{
  "model": "image VQ-VAE",
  "dataset": "simulated telescope pictures of galaxies",
  "train_examples": 195000,
  "image_size": 64,
  "crop_scale_min": 0.8,
  "horizontal_flip": false,
  "translate": 0.12,
  "bottleneck": "vq",
  "downsampling_factor": 8,
  "encoder_arch": "swin",
  "encoder_norm": "layernorm",
  "encoder_norm_position": "pre",
  "encoder_activation": "star_relu",
  "encoder_mlp_ratio": 3,
  "encoder_head_dim": 16,
  "encoder_fused_qkv": false,
  "encoder_bias": "all",
  "encoder_qk_norm": false,
  "encoder_parallel_block": false,
  "encoder_inner_norm": false,
  "encoder_moe": "soft",
  "encoder_num_experts": 16,
  "encoder_moe_every": 2,
  "encoder_expert_mlp_ratio": 0.5,
  "encoder_slots_per_expert": 2,
  "encoder_shared_expert": false,
  "encoder_patch_size": [4, 4],
  "encoder_conv_stem": false,
  "encoder_depths": [8, 8],
  "encoder_widths": [96, 192],
  "loss": "mse",
  "latent_channels": 8,
  "decoder_norm": "groupnorm",
  "decoder_activation": "elu",
  "decoder_weight_standardization": true,
  "decoder_padding_mode": "reflect",
  "decoder_widths": [48, 48, 96, 192],
  "decoder_blocks_per_level": 2,
  "decoder_block": "basic",
  "decoder_attention": false,
  "decoder_upsampling": "pixel_shuffle",
  "codebook_size": 1024,
  "residual_init": "zero_last",
  "optimizer": "soap",
  "beta2": 0.999,
  "learning_rate": 0.0034,
  "beta1": 0.95,
  "shampoo_beta": 0.999,
  "eps": 1e-08,
  "precondition_frequency": 32,
  "max_precond_dim": 512,
  "one_sided": true,
  "adamw_lr_other_params": 0.00081,
  "max_grad_norm": 3.0,
  "magnitude_pruning": 0.7,
  "max_steps": 3400,
  "batch_size": 64,
  "epochs": 1.1,
  "lr_schedule": "cosine",
  "final_lr_fraction": 0.1,
  "warmup_steps": 340,
  "weight_decay": 0.2,
  "adamw_weight_decay_other_params": 0.05
}
Rows from block 8 of the encoder of a small image VQ-VAE, named by matrix and row number. Rows with one number belong to one neuron. Each number is 500 + 50 x the weight over its row's rms, rounded and kept within 0 to 999. All counts start at 0. Numbers have three digits each. After the name is the row's rms in percent of the matrix's.
Before each neuron's rows are labels from the 100 images, of 14976, where the neuron reaches its highest value: "top examples" is what is common among them. Only what is clearly more common there than usual is listed. The data: simulated telescope pictures of galaxies. In brackets: how many of the 100, against the usual share in percent.
# fc1: MLP up (encoder.blocks.8.mlp.fc1.weight, 576x192), inputs 78-116
# fc2: MLP down (encoder.blocks.8.mlp.fc2.weight, 192x576, transposed), outputs 78-116

top examples: irregular (27 vs 9.4)
fc1.199 078:500661580500397500500573578500500500500500500500500500500500500432603500500500572584343500500448456500597500500554500
fc2.199 036:500500500500500500500500500500500326623500500635500500500500500500500541576500500500500500500371431500500500500515556

top examples: star cluster (30 vs 9.1)
fc1.182 077:500500500500427500500500500500609500500500500500500500500500500373500425500538500500500500500500500500671500500421500
fc2.182 044:500500294500374500500500500500500500500500536500500500500500500500500500500368500500500500500500500500441419412500500

top examples: winding: clockwise outward (46 vs 13.6); many-armed spiral (34 vs 8.8)
fc1.416 101:481625500586500500500500500500500500500500500500500500500500500500500425500500500422438500500500500500367567500500500
fc2.416 077:500444478500500500500384500500500334359500500500500434500500438500596500500500500500500500500606442500388492353500500

top examples: star cluster (45 vs 9.1)
fc1.470 091:500500600500436627500500500554500390514500500500442500435500500500423500500500319500500500500500500500500500500500592
fc2.470 032:500500500500500500500500500500500399555500569500500500500500500500643500500500500500500500500500500500500527500500500

top examples: star cluster (79 vs 9.1)
fc1.469 088:512500500500500500500500500500500500500500500500588500500616500500500488562500458536500500556500500500460538500500500
fc2.469 034:500500500500500500500500500500500500500500500500500500500500500500500500500500500500500500500500500500500500500500500

top examples: winding: clockwise outward (38 vs 13.6); many-armed spiral (34 vs 8.8)
fc1.507 079:430369500500500500425562500500500500500500500535591500500500500500378500500500500593589446500500500500500500543500500
fc2.507 025:500500500500500500500500500500500500500500500274500500500500383500500500665500500500500500500500500500500500500500500

top examples: many-armed spiral (65 vs 8.8); winding: clockwise outward (50 vs 13.6); tilted (43 vs 18.3); winding: anticlockwise outward (37 vs 13.4)
fc1.526 109:589500500508500500488500500500500500538500500500500500500500500500500500500500390653500500365625500500500591553500500
fc2.526 094:460500500500586566500500500326350436594500500500500401448417500500500652500410500500500500500494500500500500515500623

top examples: many stars (72 vs 35)
fc1.46 116:500552571500528527500615500437533596405500500567500500500500500500500500500500500500500535500500500500511500379500500
fc2.46 124:547470540565500500500360396500500355456498500500500500500485500500531433395500533500344457500500500484500500500500500

top examples: merging pair (32 vs 8.9); barred spiral (27 vs 9.1)
fc1.497 092:381500500500557500500500500500500416500500500450434425500577500500590500500500500500558500441500567500619432500500500
fc2.497 031:434500500500679500500500500500500500500500500500644500500500500500500500500500500500419500500500500500500500500681500

top examples: flattened elliptical (36 vs 9); lensed arc (32 vs 9)
fc1.378 084:593500340500500500500500607381500500500635500387500500500500500500500500500500500500500500500500523500500500500500500
fc2.378 110:436407500500522500563500500478500500564500567500596500473531500500525500550500500389500442500433635408500500500500500

top examples: merging pair (40 vs 8.9)
fc1.26 069:443500432500500500500363500417500500500396536500500500500625570500500500500500500500500500500500500561327353500500500
fc2.26 028:709500500500500500500500500500500653568500500500500500500344500500578500500500500500500500500500500500500309500500423

top examples: ring galaxy (33 vs 9.4); lensed arc (30 vs 9)
fc1.133 092:500500500500500500571500500500500500463500500500500500500500500500500538500500500536500500500500624500500500500500602
fc2.133 061:500500592500500500500500500500500500500500500500500500500303500500500525500500500500500500500578500500500500437500500

top examples: noisy (66 vs 30.1); edge-on disc (37 vs 9.3)
fc1.449 072:500443500416500431500578500500500500500426452416500500500500433500500592500500500500500543644433500500567595500500500
fc2.449 024:500500500500500500500500500500500500500500500500500500500500500500500500500500500500500500500500500500500500500500500

top examples: bright star with spikes (100 vs 25.6)
fc1.529 111:500500500500585500500545500500412500500500500500465500500559500500572500500500500431558500594478500500500500500500359
fc2.529 146:413422500514500500501500500500544500500471535394500467500500500421500500500500507544619351364500500542552500500570500

top examples: ring galaxy (25 vs 9.4)
fc1.329 098:392500500364500500500576500530500500578500500579521500500546522500500500632500600500500442500500500452500500594429500
fc2.329 124:500500441500541373500500500454500500500500500489500423358474500500500500500500500500500500542500500500477500405500500

top examples: many-armed spiral (53 vs 8.8); tilted (40 vs 18.3); winding: anticlockwise outward (40 vs 13.4); winding: clockwise outward (36 vs 13.6)
fc1.143 071:441596500500500579500500428585500500500500437589500500500500572567500500500567500500500500500500500441500500500638500
fc2.143 012:348500500500500500500500500500500500500500500500500500500500500500500500500500500500500500500500500500500500500500500

top examples: star cluster (64 vs 9.1)
fc1.285 083:500500500499628500500500500476500577575449500500500617500500500500500500500371428500500579500500500500500653500500377
fc2.285 091:589404500500500500500500500500500500500500500500500374590535500500500500500500500500548500574500500544522395427500599

top examples: barred spiral (33 vs 9.1); lensed arc (28 vs 9)
fc1.357 096:407599500416600500363500500500500366500500500575500500500500500555500500560500500500500650389614500456414500500607500
fc2.357 125:500500406540418432500426576597516621538468594547444462482500608569500500568571593507627455548619500500500500500500556

top examples: barred spiral (30 vs 9.1)
fc1.467 087:363500445500555500620500500500570500500613500500500621567547438500399500500401500370500500603406422545500500500577500
fc2.467 092:500627500500500371439500500500500500574500500500500500500500394500470500500500573432331500500500500500500500500500500

top examples: star cluster (40 vs 9.1); many-armed spiral (39 vs 8.8)
fc1.574 133:500500500500500500500500500500500374457500500500390422366649500500500500618500556500473500500500500500500500594500517
fc2.574 112:500500500500500500500500500500604500500500500500500628431500500427500500500500500500500500392500500527577587500500500

top examples: star cluster (56 vs 9.1)
fc1.503 073:500500500500500500500528500500421500500500500410500500398500500500567500468500614578569500500500554500500500352500500
fc2.503 017:500500500500500500500500500500500500500500500500500500500500500500500500500500708500714500500500500500500500500500500

top examples: bright star with spikes (77 vs 25.6)
fc1.513 116:500530500429500500418563500500626500500555500500500500582500500467423500500500571363500422500478632563500500465500500
fc2.513 121:500471500584618500500500532342500500500500500417508500500500500421581500500500500532500500500500500500500500500647500

top examples: many stars (74 vs 35)
fc1.402 105:500500622581324573563500500500500500500500500549500500392500500354500527500500558381555500500500500500523593500500537
fc2.402 051:500500641500531500500584500500500259500500500500648500642500475500500500500500500500237500500420500500500500500500500

top examples: barred spiral (41 vs 9.1); tilted (40 vs 18.3); winding: clockwise outward (40 vs 13.6)
fc1.563 107:472675500500500407500551582500500587462500329500428500500500500500500500500500500500500500500500500500500500500436500
fc2.563 079:487500500500500500500500563416427500500457500500500500500500736500596500500500500574500500500500500500500500383500594

top examples: edge-on disc (41 vs 9.3); lensed arc (30 vs 9)
fc1.156 085:417500500500454500500500500500500620447500500410500591500500571500602500618500500437500425500500500606500500500500478
fc2.156 049:500500500500611602500527500500500500500541500500602500500686500500457500500500483500500500500500500500500500500500500

top examples: winding: clockwise outward (50 vs 13.6); barred spiral (40 vs 9.1)
fc1.324 084:500610500500500500500500500397500500500446500500623500440500410500500500500500471500373500500500500500500500550500392
fc2.324 079:500500500407538500579500553500618500523500500500500500500500594500500500500500391500500500476500500500500500500601500

top examples: ring galaxy (51 vs 9.4)
fc1.267 079:500500587500500500500649500500500500500500601500580500500500500500547500500416500500589500500500500500500500500500500
fc2.267 036:336500500500500500500500500500500500500500500609500500500687500500500500500500500500355654590500500500500500500500500

top examples: barred spiral (28 vs 9.1)
fc1.30 086:529500582500433500442500500500500500500500560467500473500500500500500500553566500604387500380433500500500500500500597
fc2.30 030:500500500500500500500500648305302500500500500500500500500500500500500500500500500550500500500500500500500500500500500

top examples: merging pair (28 vs 8.9)
fc1.258 111:500500500500500500500500430500500500500502500536577500500500540668500500500500500500500500500500396500633500500424500
fc2.258 091:563500439500500500343500441500500381484500500500500500517500500500414500380500500422448540500500500500500500500318500

top examples: ring galaxy (43 vs 9.4)
fc1.438 096:500500384500500500602500500500500500500500500500566500500500500436500619500500500500479500500584500500500601570500500
fc2.438 131:500500574500500500500488500423500631449525537484500500590500500500642494500500500500500500500422500500500500500524664

top examples: noisy (71 vs 30.1); many-armed spiral (32 vs 8.8); winding: anticlockwise outward (31 vs 13.4)
fc1.28 077:500500500500500500359445410500593500500500500500385500500500500500500500500346500500631500577500448355500500500500500
fc2.28 034:500500500500382546500500500500500500500500500500500500500500500500500500500500393500500500500468500577500500500500500

top examples: barred spiral (46 vs 9.1); winding: clockwise outward (37 vs 13.6)
fc1.298 094:500500500500570500500500330500500500533500500541577534500500500500500500500500500448587500542500500500500500500500500
fc2.298 106:500560500500500400464500500500537500575276500570500500500500500559500500587500607500599348500500408500344500500500500

top examples: two-armed spiral (26 vs 9); barred spiral (26 vs 9.1)
fc1.231 078:500482500500500500621500500500599500500500500500500519500500500500500500566630500500476592643500574437500500481426500
fc2.231 125:500495500442450341460546500638500500500500500581431500500500500399482500500465415447500559500468500500500500500500413

top examples: merging pair (43 vs 8.9); star cluster (29 vs 9.1)
fc1.356 089:394500500579671500500607500500557448500500500576500414500500500607500500571581500378500583630500500557500500500463500
fc2.356 030:500500500500285582500500500500500500500500670500500500500823500500500500500500500500500500500500500500500500500500500

top examples: ring galaxy (72 vs 9.4); barred spiral (27 vs 9.1)
fc1.432 102:500500500500500500623500500423500414500417500500500382396500500500513500409500500500526440500500500372445363500500500
fc2.432 084:500419356500500500500456500500630500500500500500644500500500500500421350500500500500500395500500500500500500500500500

top examples: ring galaxy (31 vs 9.4)
fc1.431 089:602500548500500500523500500359591500500500500500500500500500500500500570500500500500563389500571500610500500500500500
fc2.431 103:443500481432447500646402500500553678500500500500528500500500500500500566500500557500500500500500500500500500500500500

top examples: barred spiral (54 vs 9.1); tilted (41 vs 18.3); winding: clockwise outward (41 vs 13.6); winding: anticlockwise outward (40 vs 13.4)
fc1.29 099:386500500500500500500500500500506500500500500500500500420500500500414500500500500500500500518383614500500378416660500
fc2.29 089:500500379500372500442500500500500500533412386500500564500597500500500500500363639549500449500500381500500500504401500

top examples: barred spiral (28 vs 9.1)
fc1.334 085:500500448500536500500402500572500500588500500500500500500500575500500500500500500368500500500500500500500432500500500
fc2.334 087:454538500500500500540500596430500500554457500500500500500558488500500500500469632575500347500500517500576500500500500

top examples: irregular (42 vs 9.4); winding: anticlockwise outward (31 vs 13.4)
fc1.95 074:500500500581500655351500500500500500500500500500500500647500500680458558500500500607500500500500500500500500500500500
fc2.95 073:533500406500500500500500500500500500520400500663438500500500500500500500500500500500552500469603500553500500537500500

top examples: edge-on disc (42 vs 9.3); star cluster (26 vs 9.1)
fc1.388 081:500500500500500416500500500465608500500389435500500424500500500500500384554574500546500500500500659500500549570500500
fc2.388 031:500392500500500500500500500317500500436535500500500500500500500303500500500500500500500500500500500500500500500500500

top examples: winding: clockwise outward (37 vs 13.6); many-armed spiral (26 vs 8.8)
fc1.376 077:500500500500574500452500500406500500584500417500500500388500500500500356500500500500500571500500500500562500628500500
fc2.376 031:500393500500500500500628500500500500500500500450500500500500500500500500500371500500500500500500500500500500500500500

top examples: edge-on disc (35 vs 9.3); lensed arc (34 vs 9)
fc1.575 088:500500500583500500500500500500500573500430500440500500500500500598578580500345500500500567439500449500526500500602445
fc2.575 055:500500401500500515500437500570500500500500500500500500500693590500500500500500450500434456500500500500500500684500500

top examples: bright star with spikes (68 vs 25.6); irregular (39 vs 9.4)
fc1.281 069:368386427500500500422500500500500500559500500555500500500500500500500432500437500500500500573500553594500500500500500
fc2.281 051:453500418500500500500500500509500500591449500480500500500500416500500500500500500500500500500583561500500500508582500

top examples: irregular (26 vs 9.4)
fc1.246 091:500500500500500500500500500578500500500500500500500500500407457500500500500500500500382417688407500500500500500500562
fc2.246 155:413500500500470443498500500500548500500500595428502500500500640500500500500500500380447500475518500500400500500500500